From a checkpoint of a small CTC audio transcriber.
Model: 6.15M parameters, arch conformer, layers 12, width 160.
Training: soap at rate 0.0016, 8800 steps, batches of 128.
Data: 78125 training examples, 14.4 epochs.
Rows from block 4 of a small CTC audio transcriber, named by matrix and row number. Rows with one number belong to one neuron. Each number is 128 + 24 x the weight over its row's rms, rounded and kept within 0 to 255. All counts start at 0. After the name is the row's rms in percent of the matrix's.
After each neuron's rows are labels from the 100 clips, of 14976, where the neuron reaches its largest size: "peak on" is the class under the peak. Only what is clearly more common there than usual is listed. The data: single English nouns, adjectives and verbs, spoken by a formant synthesiser in many voices. In brackets: how many of the 100, against the usual share in percent.
# gate: first MLP gate (model.blocks.4.ff1.gate.weight, 320x160), inputs 80-159
# fc1: first MLP up (model.blocks.4.ff1.fc1.weight, 320x160), inputs 80-159
# fc2: first MLP down (model.blocks.4.ff1.fc2.weight, 160x320, transposed), outputs 80-159

gate.84 112 [110 164 135 132  97 121 134 104 169  93  82 121 113 161 135 127 102 147 184 135 125 124 133 138 147 126 120 110 131 162 114  83 168 107 143 166 163 121 121 144 122 134 142 135 149 115 122 118 142 102 145 150 131 139  90  71 107 130 121 117  99 159  87 137 153  99 116 118  89 139 145 138 111 121 117  94 129 164 144 160]
fc1.84 126 [ 99 116 129 145 168 104 128 119 164 138 136 128 167 121 113 149 123 149 101 100 137 162 155 101 135 163 144 172 121 171 105 111 124 149 140 144  86 116 112 109 119 133 147 147  72 111 162  99 130 139 147  63 142 132 151 145 141  92 118 106 112 106 119 120 111 142 161  98  65 143 103 163 188 104 154 137 110 154 144 160]
fc2.84 110 [102  96 157  68 133 152 151 103 167 125 104 125 125 152 138 171 142 135 164 154 117 130 141 115  77 145 114 126 104 119 113  88 128 142 146 152  91 125  63 138 122 129  95 114 134 104 145 149 165 160 184 140 150  85 126 129 108 113 123 153 166 147 144  99 136 146 162 130 111 134 148 146 134 140 138 136  98 129 108 151]
peak on: /t/ (61 vs 4.1); /dʒ/ (35 vs 0.9)

gate.302 093 [139 111 101 163  99 113 132 136 176  86 115 126 121 119 142 143 135 141  90 114 129 127 151 117 138 137  99 172 142 135 116 142 122 146 144 156 112 123 108 110 137 124 151 101 128 130  91 138 152 172 133 176 128 143 158 109  99  87 147 162 115 107 106 128 108 108 127 138 145 116 132 125 133 155 156  97 110 134 136 131]
fc1.302 103 [126 188 147 139 110  76 111 150  98 148 145 171 159 131 118 104  89 143 119 101 140 125 137 174 164 131 133 120 157 123 123 144 133 124 120 102 114 137 139 103 112 102 135 140 132 115  88  84  89 124 155  70 128 171 135 110 173 125 108 111 134 104 124 101 142 117 141 125 130 143 134 134 168 126 132 145 103 164 118 132]
fc2.302 104 [125 101 123 147 135 139 156 152 136 139 155 108 109 106 143 157  99 163 122 154 124 134 143 133 124 108 135 129 133  94  97 130 122 116 118 115 139 120  84 168 127 104 138  89 112 139 112 152 106 111 141 152 121 166  73 138 128 121 141 105  76 130 135 135 151 119 139  74  79 107 167 137 143 112 135 154  87 164  88 110]
peak on: /t/ (99 vs 4.1)

gate.304 120 [116 153 136 106 125 171 170 133  89 130 107 127 154  97 166 108 117 143 148  84 130 121 102 105 178 127 137 115 146 107  97 189 125 117 139 100 163 139 146  80  79 157 147 137 121 108 143 117 147 116 134 142 144 141 105 144 186 156  90  99 136 156 126 153 135 126  94 124 145 111 161 146 116 140 114 123 152 104 131 154]
fc1.304 120 [ 79 138 169  97 108 162 155 126  98 153 136 151 136 111 132 126 125 152 138 136 138 156 139  90 165 122 139 102 167 138 121 106 110 104 113  83 107 142 161 149  55  97 169  98 144 145 108 132 129 104 117 133 135 122 130 132 160 100  99  88  96 184 134 108 138 122 100 136 151 134 144 153 106  89  88 155 135 130 147 125]
fc2.304 116 [139 133 137 153 104 137 126 189 144 131  92 139 118 119 155  92 140 172 137 122 144 114 128 141 151 172 121  99 122  90 123 102 108  79 121 216 146 107 131 138 134 104  98 180 143 112 148  98 117 119 138  90 130  95 148  73 146 101 117 128 154  82 124 112 117 124  79 146 101 175 151 159 131 189 126 136 101 106 135 126]
peak on: /l/ (41 vs 2.1); /w/ (31 vs 0.7)

gate.72 108 [126 113 162 111 137 110 145 157 162 106 155 125  86 109 147 100 144 161 121 145  88 105 103 136 122 144 109 122  98 141 132 149 167 136 137 111 188 173 141 117 124 108 119 157 142 169 110 137 112 140 127 104 150 119  99 100  94 113 186 144 117 156 109 145 154 109 161 113 128  96 124 114 150  85 108 131 110 193 139 121]
fc1.72 105 [145 108 155 129 124 117 147 173 138 107 136 147  94 130 176 105 140 127 127 150 101  86 135  86 113 132  89 142  97 143 156 153 133 120 112 129 163 153 101  87 102  97 122 172  91 132 113 147 132 145 131 142 166  99 114 102  86 164 188 133  86 123 116 106 150 147 135 142 136 119 144 122 172 109 118 128 111 153 151 149]
fc2.72 120 [153 130 133 157 166 145 140 149  90 121 131 134 132 122 113 102  87 122  99 115  97 135 139 144 111 111 120 145  90 131 114 110 111 126 116 164 103 122 101 106 101 100 138 102 145 146 142 123 140 144 134 153 108 148 168 155 151  99 143 130 122  99 115 105 144 125 136 168 128 129 124 143 152 127 130 116 133 161 125  93]
peak on: /ɝ/ (97 vs 2.2)

gate.131 096 [115 130 165 116 148 149 147 155 142 128 131  92 130  96 123 151 117 190 149 154 129 132 172 151 117 142  82 137  91 141 141 144 143 159 129 129 126 101 163 103 126 139 134 137 133 138 131 115 178 139 118 109 155 129  78 149 128 123 139 100 123 144 158  92 108  83 112 137 118 132 164 147  97 134 133 104  81 149 159 105]
fc1.131 099 [170 124 185 136 153 146 149 128 106 136  82 171 116 148 153 137 113 144 118 154  70 103 117 145 119 154 168 146 152 104 140  99 128 101 102 129 160 144 143 101 131 145 109 144  92 154 111 114  87 119 116 137 101 145 110 157 138  97 146 134  90 128 113 163 130 156 133 114 124 115  80 125 147 147 140 111 153 157 147 128]
fc2.131 091 [142 128 133 182 143  93 131 139 138  99 120 164 155 104 117  85 141 101 132 152 143 147  77 123 132 131 158 126 156 134 119 128 130  91 113 133 146 110 136 109 140 149 138 109 115 150 217 147 137 155 109 123 138 141 150 109  97 113 131 123 124 101 133 126 111 114 107 110  77 150 128 137  62 125 107 134 128 167 157 161]
peak on: /ŋ/ (25 vs 0.3)

gate.79 117 [147 162 112 108 118 124 150 122 149 114 129 120 142 179 148 190 119 133 136 164 106 167 123 106 148  92 128  94 116 155 118 109 140 135 146 111 135 111 105 117 137 128 165  95 125 117  91 140  97 130  94 134 139 129 122 129  93 152 103 133 110 139 157 132 133  96 122 124 164 131 124 142 122 115 117 118 101 167 129 113]
fc1.79 111 [ 96 125 121 140 139 128 116 143  93 125 112 125 122  96  95  67 138 103 100  89 122  83 137 148 122 170 133 165 139 109 126 139 108 139  84 131 128 145 131 122 121 142  89 152 124 154 174 117 147 140 166 109 107 123 142 118 165 126 151 115 140 152 110 131 140 175 135 115 106 117 167 120 148 131 126 138 151 110 130 149]
fc2.79 127 [130 122 172 102 130  97 151 122 127 123 121 133 113  90  74  90 144 180 129 138 122 107 103 151 151 150 166 110 115 150  97  99 102  72 124 135 145 129 111 154 122 152 157 149  92 169 137 121 120  95 133 171  97 138 173 123 153 128 117  88 159 144  95  99 148 153 125 117 138 117 119 137 152 145 136 108 161 141 152 142]
peak on: /ŋ/ (85 vs 0.3)

gate.69 115 [148 178 108 110 156 120 124 109 132 128 135 142 103 156 154  94 116 123 130 119 141 165 171  90 126 133 146 115 117 128 133 136 150 114  70  93 113  92 117 123 118 158 116  86 176 166  60 124 168 122 109 150 125 144 138 133 157 124 136  86 108 110 146 158 194 138 154 106  97 127 125 168 107 109  91 148 131 112  95 112]
fc1.69 124 [127  78 134 106 122 120 128 158 104 145 125 112 123 110 120 148 115 164 102 131 135 110 138 113 105 121  75 142 129 120 161 119 112 124 178 128 155 148 111 106 109  81 167 135 110  97 180 143 139 115 146 129 169 127 100 111 102 114 118 158 170 135 144 110  79 123 120 161 135 135 123 132 140 116 154 105 123 139 173 161]
fc2.69 110 [121 143 146 116 121 115 128 139 129 124 111 132 176  89 166 154 117 121  87 114 137 106  91 111 119 161 104 129 123 136 108 117 138 105 141 136 161 156 131  82 148 123 134  88 135 125 141 182  81 106 133 116 114 137  96 145 159 102  94 194 134 155 161  96  79 120 122 106 125 138 123 116 121 160 130 123 141 104 130 145]
peak on: /l/ (94 vs 2.1)

gate.301 080 [121  74 141 124 107 127 155 164 157 108  96  98 128 154 148 115 136 112 130 153 172 117 119 126 164 135  92 175 130 179 106 134  94 157 119 171 151 151 135 132 117 140 139 128 115 161  83 117 100 128 174  92 133 131 151 125 117 158 160 118 110 119 100 131 128 114 132 126 139 135 172 163 158 130  65 136 160 129 111 107]
fc1.301 082 [107 153 143 151 142 161 151 106  96 148 135 130 114 120 136 152 109 126 163 113 127 126 108 130 107 144 119 145 155 118 118 118 164 135 137  94 131 102 132 102 117 130 141 110 146 136  99 135 164 110  98 111 104 137 148  95 149 109 152 103 184 143 132 124 151 186 108 126 157 160 100 105 107 176 110 128 109 106 188 137]
fc2.301 074 [103 139 176 128 121 126 111  82 112 125 146 155 137 129 135 136 144 117 155 152 114 136 144 136 116 164 168 109 156 161 136 115 156 117 118 164 116 111  98  98 139 153 187 144 102 147  96 120 120 101 138  97 159 169  93 142 138 134 102 137 152 125  58 130 129 118  94 127 138  87 106 137 126 114 117 146 112 152 180  99]
peak on: /ɝ/ (58 vs 2.2)

gate.258 137 [ 96 127 132 144 105 144 118 150 143 124 148 116 111  55 194 134 125 115 112 133 119 115 103 132 144 129 142 125 127 148 195 153 150 126 163 118 114 148 106 128  85 155 118 135  83  92 136 132 139 107 146 115 113 136 138 111 117 134 123 137 155  80 105 142 135 119 138 112 163 134 111 129 127 155 138 116 105 157 101 171]
fc1.258 135 [127 138 128 169 118 115 101 125 131 125 174 152 159  72 167 116 105 149 108 129 121 130 100 142  94  99 128  91 131 185 107 133 137 141 158 136 178 141 121 128 106 186 139 143 123 141 142 142 167  98  97 141 114 135 135 136 122  85 145 110 118 116 160 190 165 131 141 109 112 121  59 113  92 130 158 100 120 141 113 118]
fc2.258 136 [125 112 139 143  77 124 137 163 177 134 143 119 145 110 153 101 123 108 116 122 137 131 123 132 141 101 114  94  88 159 113 140 112 114 194 131 150 142 107 143 143 150 108 140 111  92 149 171 153  99 135 177 147  81 140 100 149 112 139  95 103 133 162 125 156 110 152 100 150 119 138 115 127 125 126 159 134 140 138 112]
peak on: /ɝ/ (76 vs 2.2)

gate.293 084 [112  94 137  99 128 134  96 122 136 165 124 159 119 136 130 118 139 128 158 130 112 130 143 128 115 112  80 115 117 138  98 150 133 164 151 138 116 136 130 160  82 146 169 121 148  99 160 125 124 158 104  83 196 163  99 125 122 116  94 143 164 102 111 117 168 134 100  96 146 131 141  85  92 125 153  87 132 110 106 100]
fc1.293 086 [131 106 146 127 126  84 105 152 117 173 147 160 126 113 134 156  91 125 160 140 143 173 134  94 108 133 144 136 162 161 126 131 106 137 124 119 166 145 109 107  97 143 160 114 151 108 190 148  95 134 145 118 164 108 145 141 148 140 112 153 150 122 119 107 144 117 128 105 122 126 146 116  87 140 143  44 190 127  94 120]
fc2.293 098 [145 140 151 146 127 164  84 119  94 137 129 107 153 143  94  90 128 145 145 124 151 189  88 162 144 165 129 147  89 112 102 112 148 167 124 153 125  77 100 153 112 132 154 159 175 155 130 145 118 159 140 194 109 132 150 125 117 112 105 147  99 123 186 132 142 100  82 126 117  93 119 145 117 114 125 122 139 147 161 135]
peak on: /t/ (42 vs 4.1)

gate.221 106 [ 77 140 107 121 104 176 131 117  96 142 163 129  91 153 137  91 126 109 124 129 162 176 146 114  95  83 123 129 125 124 129 170 127 138 144 142 147  95 135 144  92 111 143 142 156 168 101 119 126 126 132 167 108 124 138 112 134 162  86 113 103 170 131 142 114 149 166 116 160 141 107 121 126 115 109 102 138  98 143 118]
fc1.221 104 [ 96 170 144 133 123 185 126 133 117 130 185 114  99 139 145 101 133 116 143 121 156 149 138 121 117 110 135 124 145 124 137 166 114 129 145 128 147 108 137 135 105  88 102 137 169 185 105  72 100 115 114 173 101 122 141 106 133 163 113 141 144 139 141 136 123 171 147 116 160 108  98 126 134 137 124 110 137  70 183 139]
fc2.221 114 [101 118 113  80 115 109  93 138 117 134 143  89 104 130 120  88  94 124 163 142 152 147 142 135  99 149 102 111 107 109 106 138  94 120 117 149  87 111 124 125 159 131 129 139 131 132 133 109 136 163 122 110  81 126 133  68 125 139 117 114 126 119 144  96 139 150 150 172 127 122 144 143 158 140 151 138 127  93 122 157]
peak on: /v/ (86 vs 0.4)

gate.2 117 [114 116 159 137 113 119 134 125 147 137  99 148  70  63 122 115 153 139 113 115 110 111 105 105 123 132 106 143  91 132 102  80 127 141 159 106 141 144 142 145 144 161 108 130 127 130 122 124 161 112 138 163 134 122 124 124  84 112 145 146 167 117 134 136 162  72 184 125 107 144 117 128 157 131 107 126 124 170 128 110]
fc1.2 122 [151 145  98 129  87  93 124 124 102  85 129 158 108 153 139 140 166 148 142 115 142 142 153 137 126 119 113 136 144  91 107 116 114 192 120 144 129 125 170 115 144 111 116 140 153 167 137  99 159 170 121 101 119 134  98 138 149 139 107 130 155 156 128  88 124  85 164 114  92 134 159 127 103 158 103 124 136  99 184  98]
fc2.2 119 [130 133 134 114 129 124 162 113  92 141 113 123  89 152  89 169 127 158  95 118 119 146 154 118 125 143 126 119 173 116 144  93 105 152 135 115 136 139 140 112 102 103 154 173 109 141 119  88 124  90 130 125 149 131 123 127 133 121 119 165 138 138 117 217  95 154 158 138 151 153 119 123  96  76 144 152 152 138 115 132]
peak on: /ɝ/ (54 vs 2.2)

gate.32 097 [121 150 139 121 110 119 121  96 116 149 103 117 160 156 133 132 123 165 151 139 107 173 142 130 112 151 168 148 163 133 107 116 139 136 144 157 131 164 109 147 162 130 130 126 110 112 148 154 109 107 113 105  65 131 115 113 122 125  81 112  80 112 101  84 114 121 135 135 159 125  83 156 119  81 152 180 133 131 141 141]
fc1.32 102 [135 123 121 124 190 121 138 171 101 138 128 127 120 106 103 132 130  90 157 122 129 125 109 172 144 122  85 111  92  99 138 132 117 116 103 115 146  86 149 117  99 142 122 109 105 156 112 150 103 167 142 134 153 148 120 163 121 133 148 163 164 110 148 180 140 131 118 120 102 129 145 115 106 146 119  59 111 149 121 102]
fc2.32 103 [131 178 133  86 125 118  99 116  94 139 128 122  79 137 163 151 142 114 139  88  97 124 121 142  97 181 105 127 123 121  97 177 178 114 147 143 108 133 118 110 139 163 137 115 114 106 128 157 114 124 114 146  94  83 130 176 166 153 155 163 104 131 118 133  97 131 112 122 136 138  89 133 151 117 167 107 174 141 142 172]
peak on: /k/ (58 vs 3.1); /ɔɪ/ (29 vs 0.7)

gate.113 080 [113 135 103 151 127 127 163  92 171 130 139 141 116 131  90 126 132  94 117 120 135 140 117 136 125 138 135 147 149 107 117 157 131  70 137 119 127 107 115 111 126 108 138 104 157 104 116  72 136 167 136  98 110  84 122 121 142  94 137 170 123 110 127 121 143 154  83  47 134 181 181 119 127 154  96 132 121 132 129 113]
fc1.113 087 [134 124 125 149 105 148 146 134 124 158 125 138 137  81 119 106  77  99 116 134 163 149 137 129 111 142 130 126 176  98 129 164 122 112 151 142 124  99 119 118 114 155 164 106 179  92 133  75 139 120 142 103 170 143  97 130 162 105 123 153  96 100  92 171 104 157 117 115 132 140 157 100 151 102 117 137 118 118 139 141]
fc2.113 092 [123 187 135 152 112 119 125  90  94  90 134 113 117 149  71 106 107 142 170 102  71  90 113 115 135 111 142 105 181 124 120 109 117  91  95  89 139 128 157 119 143 128 145 104 115 120 144 134 124 161 152 163 138 135 102 121 152 131 108 128  93 153 172 126  93 105 135  91 122 125 106  89 138 134 139 125 156 149 172 118]
peak on: /k/ (91 vs 3.1)

gate.265 121 [ 90  63 153 140  98 124 109 135 132 150  66  89 117 150 128 114  96 150 170 140 144  70 171 156 104  83 148 137  95 130 158 148 112 106 129 165 138 117  89 145 165 140 138 128 109 170 138 123 109 115 133 137 117 113 108 142  95 161 169 111 108  94 106  87 108 115 146 111 108  80 135 144 129 161 127 148 159 173 128 125]
fc1.265 118 [ 85  86  81 116 115 138 147 152 139 127 122 123 108 161 109  94 109 154 178 139 108 110 127 151 126  99 130 110 117 177 126 169 115 206 131 120 132 156 117 118 148 144 147 108 127 128 116  89  94 112 144  91 149 132 137 154 103 152 132 115 114 137 131  92 160 126 126 151 133 112 153 120 139 128  95  98 136 157 129 100]
fc2.265 129 [113  97 147 158 111 141 154 135 156 121 118 113 108  90 104  90 129 143  90 127 118 166 140 121 148 135 133 161 136 110  91 127 130 160  94 134 109 123 121 136 106 148 127 162 118 129  96 122 134 117  80  82 112 152 103 139 105 149 146 120 132  97  75 134 125 103 112 134 142 101 116 170 121 127 148  82 103 166 115 107]
peak on: /ɝ/ (87 vs 2.2)

gate.300 087 [124  92 127 131 141 126 146 142 147 145 149 114  94 163 150  79 155 140 116 169 110 156 153 108 126 127 107 128 102 103 121 160 140  97 118 101 125  88 134 107 131 156  84  86 152 139 179 108 145 119 109  95  83 119 134 138 164 134 154 141 149 125 141 140 131  91 137  83 122 126 124 120 117 123 136 121 132 131 114 131]
fc1.300 083 [144 131 112 119 131 162 134 110 135 146 116  94 141 114  69 164 133 127 121 113  88 140 135 158 141 120  83 125 152 150 129 129  69 142 121 128 159 145 105 120 134 108  90 137 139 138 147 194 102 143 150 121 126 136 145 172 117 129 146 134  99 140 162 116 102 148 115 141 121  95 142 112 128 162  73 103 149 132 113 154]
fc2.300 087 [124 154 106 138 114 119 137 110 160 114 113 102 118 105 139 145 125 132 147 138 130  86 111 112 135  97 111 141 103 113 125 162 142 169 110 112 139 122  92 168  96 126 144 109  92  95 113 119 116  93 137 162 110 186 139 133 138 131 157  94 122 122 182  99  84  56 142  87 123 123 102  84  94 112 137 137 118 122 140 152]
peak on: /b/ (96 vs 1)

gate.311 074 [146 107 136 141 110 142 176 123 146 177 152 123 183  72 150 154 131 162 117 140 135  96 108 132 112 105 171 119 125 143 120 116 119 118 116 142 136 152 132 147 140 115 102 108 139 124  92 125 157 103 126 136 137 146 157  79 143 181 103 144 138 112 147  78 126 155 121 179 129 148 139 117 137 133 134 130 122 126 189 101]
fc1.311 080 [125 121  97 150 113 148 143 159 104 160  95 141 118  80 146 150 173 145  91  99 131 115 132 139 155 147 112 116 135 144 131 122 131 119 118 121 153 118 131 131 159 143 123  97 163 164 151  89 154  93 153 122 135 150 153  98 109 102 140 103 161 103 120 118 133 107 130 128  93 112 178 132 140  97 130 128 168 147 211 130]
fc2.311 068 [119 105  98 141 132 160 129 149 149 142 107 124 159 158 109 134 152 105 137 153 127 145 105 171 191 109 147 151  91 125 115 105  80 111 137 108 113  96 108 113 151 126 176 100 119 120 109  99 106  99 112 114 131 114 125 176 134 139 149 140 153 105 154 127 164 128 140 116 124 144 123 141 145 132 130 124 114 110 140  93]
peak on: /v/ (31 vs 0.4)

gate.67 076 [160 136 123 109  73 151 108 171 131 151 158 129 103 138  89 118 103  77 137 151 135 151 148 146 126 133 141  80 103 156 119 184 158 142 120 126 141 140 103 144 162 183 149 137 106 118 118 102 105 121 124 140 145 142 115 135 164 145 119 153 153 154 137 156 103 133 106 106 160 164 158 166  96  98 111 153 132  87 173 110]
fc1.67 076 [145 124  98 131 142 117 102 137  88 140  87  94 147 137 176 160 164 135 117 169 124 130 146 117 106 128 104 115 141 140 127  79 126  88 149 128 140  98 145 151  94 140 126 105 184 118 155 154 171 117 107 115 147 159 131 110 127  82 109 176 141  96 135 136 137  95 112 126 117 141 132 116 139  90 133 113 122 141 144  94]
fc2.67 062 [112 116 118  68  89 147  91 151 118  74 173  94 118 118 133 152 180 142 177 118 167 135 106 125 120 105 133 147 119 133 127 116 136  92 153 117 161 139 118 117 150 119 164 175 120 117 133 108 128 129 123 171 132 117 141 138 155 129 144 142 127 163 123  74 108 146 144 126 148  81 137 137 135 123 119 145 137 141 164 145]
peak on: /ɝ/ (36 vs 2.2)

gate.12 077 [104 134  99 168 103  92 140 115 101 129 155 138 132 164 129 147 105  85 156 150  88 121 103  86  93 139 184 140 173 183  95  95 129 116 112 141 103 118 153 149 157 166 150 142 103 137 102 114 160 135 136  80 137 117 123 110  78 157 113 128 113 121 111 105 140  94 138  93 141 127  53 147 123  99 141  80 133 179 156 126]
fc1.12 076 [122 173  80 119 165 101  89 141 108 135 161 130 117 147 106 151 135 149 144 139 110 152 146 158 120 147 129 145 107 119 130  78 149 153 125  90 127 108 141 131 160 124 141 115 161 115 129 141 132 116 164 141 128 127 107 154 100 134 107 124 122 156 107 129 156  85 114 111 146 148  82 126 106  90 135 122 133 137 110 122]
fc2.12 064 [153 137  55 106 119 118 133  83 115 131 127 164  88 116 104  95 147 110 143 110  94 150 131 142 123 133 102 125  99 144 112 141 148 150 138  97  62 109 161 140 147  99 140 142 108 147 158 123 137 121 117  94 143  73 133 162 144 131 107 117 137 141 129 107 120 138 134 131 124 116 115 121 152 183 130 132 194 112 130 125]
peak on: /oʊ/ (75 vs 2.8)

gate.229 103 [143 104 176  82 142 137 143 140 123 144 116 102 130 114 129 107 151 114 131 151 123 164  71 100 122 127 112 103 119 140 147 179 133 140 128 129 168 159 120  97 122 173 146 123  94 149 139 121 144 127 105 144  94 119 127  79 141 144 146 127 151 145 152 147 110 136 122  94 113 148 127 154 134 145 135 203 146 167 118 157]
fc1.229 104 [123 139  76 173 143 119 133 120 132 113 129 134 176 143 119 155 126 129 126 131 150 118 152 139 137 139 130 146 136  96 117 108 122 127 116 152 129  86 153 138 160  93 126 104 149  97 120 149  96 116 132 128 138 115 134 186 166 156 144 119 101 134 107 132 146 140 137 184 161 124 136 137 101 100 129  63 120  66 139 113]
fc2.229 106 [129 116 124 104 160 157 118 120  91 173  95  76 125 145  98 104 140 113 150 110  82 122 177 116 153 135 135  93 135  99 138 147 169 110 159 137 116 141 128 142 111 159 144 129 112 121 116 143 105  93  84 143 161 158 124 127 154 135 158 111 157 179  99 118 163 116 144 118 119 139 128 156 113 100 152 143 143 134 131 121]
peak on: /ɝ/ (100 vs 2.2)

gate.310 084 [142 144 124 113 137 116 101 121 161 136 127 126 124 132 121 197 107  93 136 164 139 164 153 129 115 119  99 152 120 155 152 103 128  72 159 104 151 141 101  83 145 138 118 100 135 125 134 146 111 112  76 128 165 172  90 140 153 149 120 124 123 117 128  71 106 125 143 141 141 131 130  99 157 106 139 117 132 200 168 152]
fc1.310 083 [119 150 137 136 186  97 122 112 141 117  85 125 151 123 127 138 115 142 162  75 112 113 144 106 169 133  67 142 129 148  86  82 123 135 147 134 132 114 127 108 111 144 136  91 136 136 133 146  97  99 111 130 137 149 103 136 161 141 108  94 122 152 143 161 136 138 133 137 160 110 142  92 132 113  99 154 133 118 164 119]
fc2.310 084 [121 186 112 139  89  94 134 140 133  99 136 165 125 132 134 123 121 101 115 158 145 131 146 151 153 120  95 135  90 114 127 105 125 129 130 116 115 108 121 141 146 144  97 117 136 107 139 103 144 174  99 112  71  74 150 147 124 124 136 119 155 145 113 113 115 120 153 117 124 158 105 148 156 112 137 153 117 107  98 146]
peak on: /oʊ/ (67 vs 2.8); /ʊ/ (27 vs 0.6)

gate.152 091 [150 148 136 129 111 118  79 126 129 127 100 134  99 118 129 110 133 120  98 142 120 147 127 188 167 134 155 102 140 109 120 128 154  87  73 102 184 143  94 147 165 131 124 124 145  95 150  97 150 165 148  86 117 120 131 165 119 158  98 115 119 108 126 113 129 120 115 137  87 108 207 156 114 129 148 143  75  99 100 129]
fc1.152 086 [ 80 131 119 126 134 128 122 155 111 129 140 103 106 130 110 147 111 128 112 132  96  98 151 104 161 126 113  98 158 118 168 135  95 118  83 126 111 144 121 136 166 146 152 116 143 112 151  84 151 115  73 151 101 126 146 137 150 144  81 139  98  84  96 139 101 127 111 139 119 129 209 148 118 139 125 121 117 129 154 177]
fc2.152 076 [137  78 102  99 145 107  92 126 137 172 127 143  88  62 122 126 111 148 128 137 130  87 140 135 140 149 124 183 106 156 129 140 141 144 151 106 149 135 165 120  93 137 141 118 145 135 157  69 136  95 141 112 163 108 104 117 111 148 138 138 130 135 124 171 141 113 149 109 163 150 126 118 198 102 126 123 121 165 152 140]
peak on: /oʊ/ (41 vs 2.8)

gate.145 080 [128 106 138  95 113 129 111 117  99 155 160 139 179 132 115 118 104 164 158  96 130 138 142 123 138 145 104 103 118 129 118 164 150 131 151 161 123 158 107 147 103 140 123 163 112 156 157 118 109 141 129 107 124 130 114 130 122 118 114 126  96 108 115 165  97 144 133 136 163 164 131 121  83 157 122 139 164 132 126 113]
fc1.145 075 [138 109 120 130 147 101 117 136 118  93 104  87 143 121 172  66 115 129 130 105 135 139 162  85 157  80 142 128 114 152 126 118 125 201 145 120 112 119 145 104  79 107 120 139 103 135 130 139 104  97 149 118 143 186 140 142 149 115 164 102 102 149 119 147 132 141 126 106 132 138 134 114 138 170 160 168  98 179 129 146]
fc2.145 079 [108 168  90 147  78  92 129 136 117 160 130 126 193 164 114 158 145 117 117 133 116 120 168 102 121 122 136 123 154 137  94 151 140 107 100 121 123 100 136 100 155  85 124  92 129 109 131 122 163 124 136 123 154  98 150 120 122 132 115 132 153 121 115  83 141 126 131 148 162 130 112  84 131 130 147 140 140 108 150 147]
peak on: /l/ (32 vs 2.1)

gate.39 102 [146 174 118 149  93 148 126 110 127 100 147 120 108 124 122 147 146 155 133 157 132 184 112 112 110 132 134 112 154 106 189 127 147 120 105 104 148 140 110  75 123 141 119 128 140 112  94 118 119 169 143  89 131 107 127 122 143 124 110 115  99 136 141 128 121 104 132 124 112 122 131 118 178 131 105 166 106  94 132 124]
fc1.39 112 [138 134  95 138 128 159 116 160 158 141 181 100 108 102 106 152 152  97 186 154 101 164 161  84 144 140  74 155 139 118 129 109 147  91  97 110 142 133 149 134 114 107  94 100 155 112 147 127 118 101  93 151 132 101 103  98 118 136  95  91 127 137 154 156 124 150  92 144 149 151 179 119 138 144 122 145 125  85 150 106]
fc2.39 099 [134 136 171 182 151 137 183 105  96 110 108 122 135 146 102  82 126 117 132 100 115 135 145 117 142 145 143 118 171 131 132 133 134 105  95 164  96 187 114 112 130 168 134 123  91 160 117  94 125 136 135 202 172 147 116 160 137 122 131 127 127 105 180 147 173 121 126 115  95  82 115 104 163 122 163 133 143 137  87 140]
peak on: /v/ (45 vs 0.4); /b/ (37 vs 1)

gate.232 075 [143 130 130 160 100 131 117 160 141 159 162 112 141 115 125 160 153 122 108 154 222  96 117 138 103 127 119 132 152 146 134 103 145  91  90 119 123 133 119 147 173 155 114 132 121 126  95 146 143 136 100 116 164 135 146 103  96 148 102 137 128  98 179 128 143 124 143 123 123 147 139 132 128  97  95 125 113 116 112 119]
fc1.232 070 [ 90 133 125 117 126 164 139 142 166 104 133 105 124 159 125 143 149 106 121 124 128 123 118 129  79 120 116 103 161 120 151 109 172 132 143 114 126 122 138 155 162 134 102 106 168 126  84 133 169 119 103 129 116 151  93  95 135 148 112 139 179 102 153 126 128 154 100 124 110 110 116 125 108 140 134 128  37 107 143 119]
fc2.232 064 [113 126 145 136  77 122  85 151 126 100 144 102 108 155 139 134 154 124 159  93 109 137 120 170 114 102 119 182 168 100 109 100 166 117 154 122  97 111 143 124 141 117 124  94 107 157 103 170 182 158 146 101 118 141  99  97 117 131  97 139 118 114 110  89 131 126 115 107 117  99 133 130  83 106 112 139  95 115 149 138]
peak on: /b/ (62 vs 1)

gate.239 093 [156 107  96 104 139 146 168 136 102 129 115 124 140 175 130 115 124 113 128 136 147 113 144 136 108 121 156 145 152 117 100 144 119  95 135 155 110 134 108 138 129 135 146 108 112 133 139 130 118 143 175 168 130 114 122 115 151 131 147 136 131  71 127 149 117 145 111 130 137 137 141 144 108 133 141 138 114 126 130 178]
fc1.239 094 [125 125 112 129 147 154 148 125 115 128 124 126 121 110 146 107 143 150 134  86 130  70 110 158 143  87 171  97 149 122 161  95 148 113 139  73 102 129 143 151 151 169 164 139 147 141  67 119 109  84 125 101  83 101 127 103 141 151 111 102 178 144 107 132 167 168 128 101 168 114 117 127 147 172 135 129 128 114 107 115]
fc2.239 089 [148 111  92  90 146 111 148 116  70 139 120 103 137 162 130  79 135 132 128 151 110 139 124 121 133 150 109 154 110 113 118  91  87 159 132 165 110 137 110 128 115 139 111 125 116 166 113 115  97 133 163 146 108 130  75 166  91 170 126 166 135 161 106 152 166 134  97 146 141  85 100 131 100 135 106 123 138 124 133 153]
peak on: /oʊ/ (65 vs 2.8)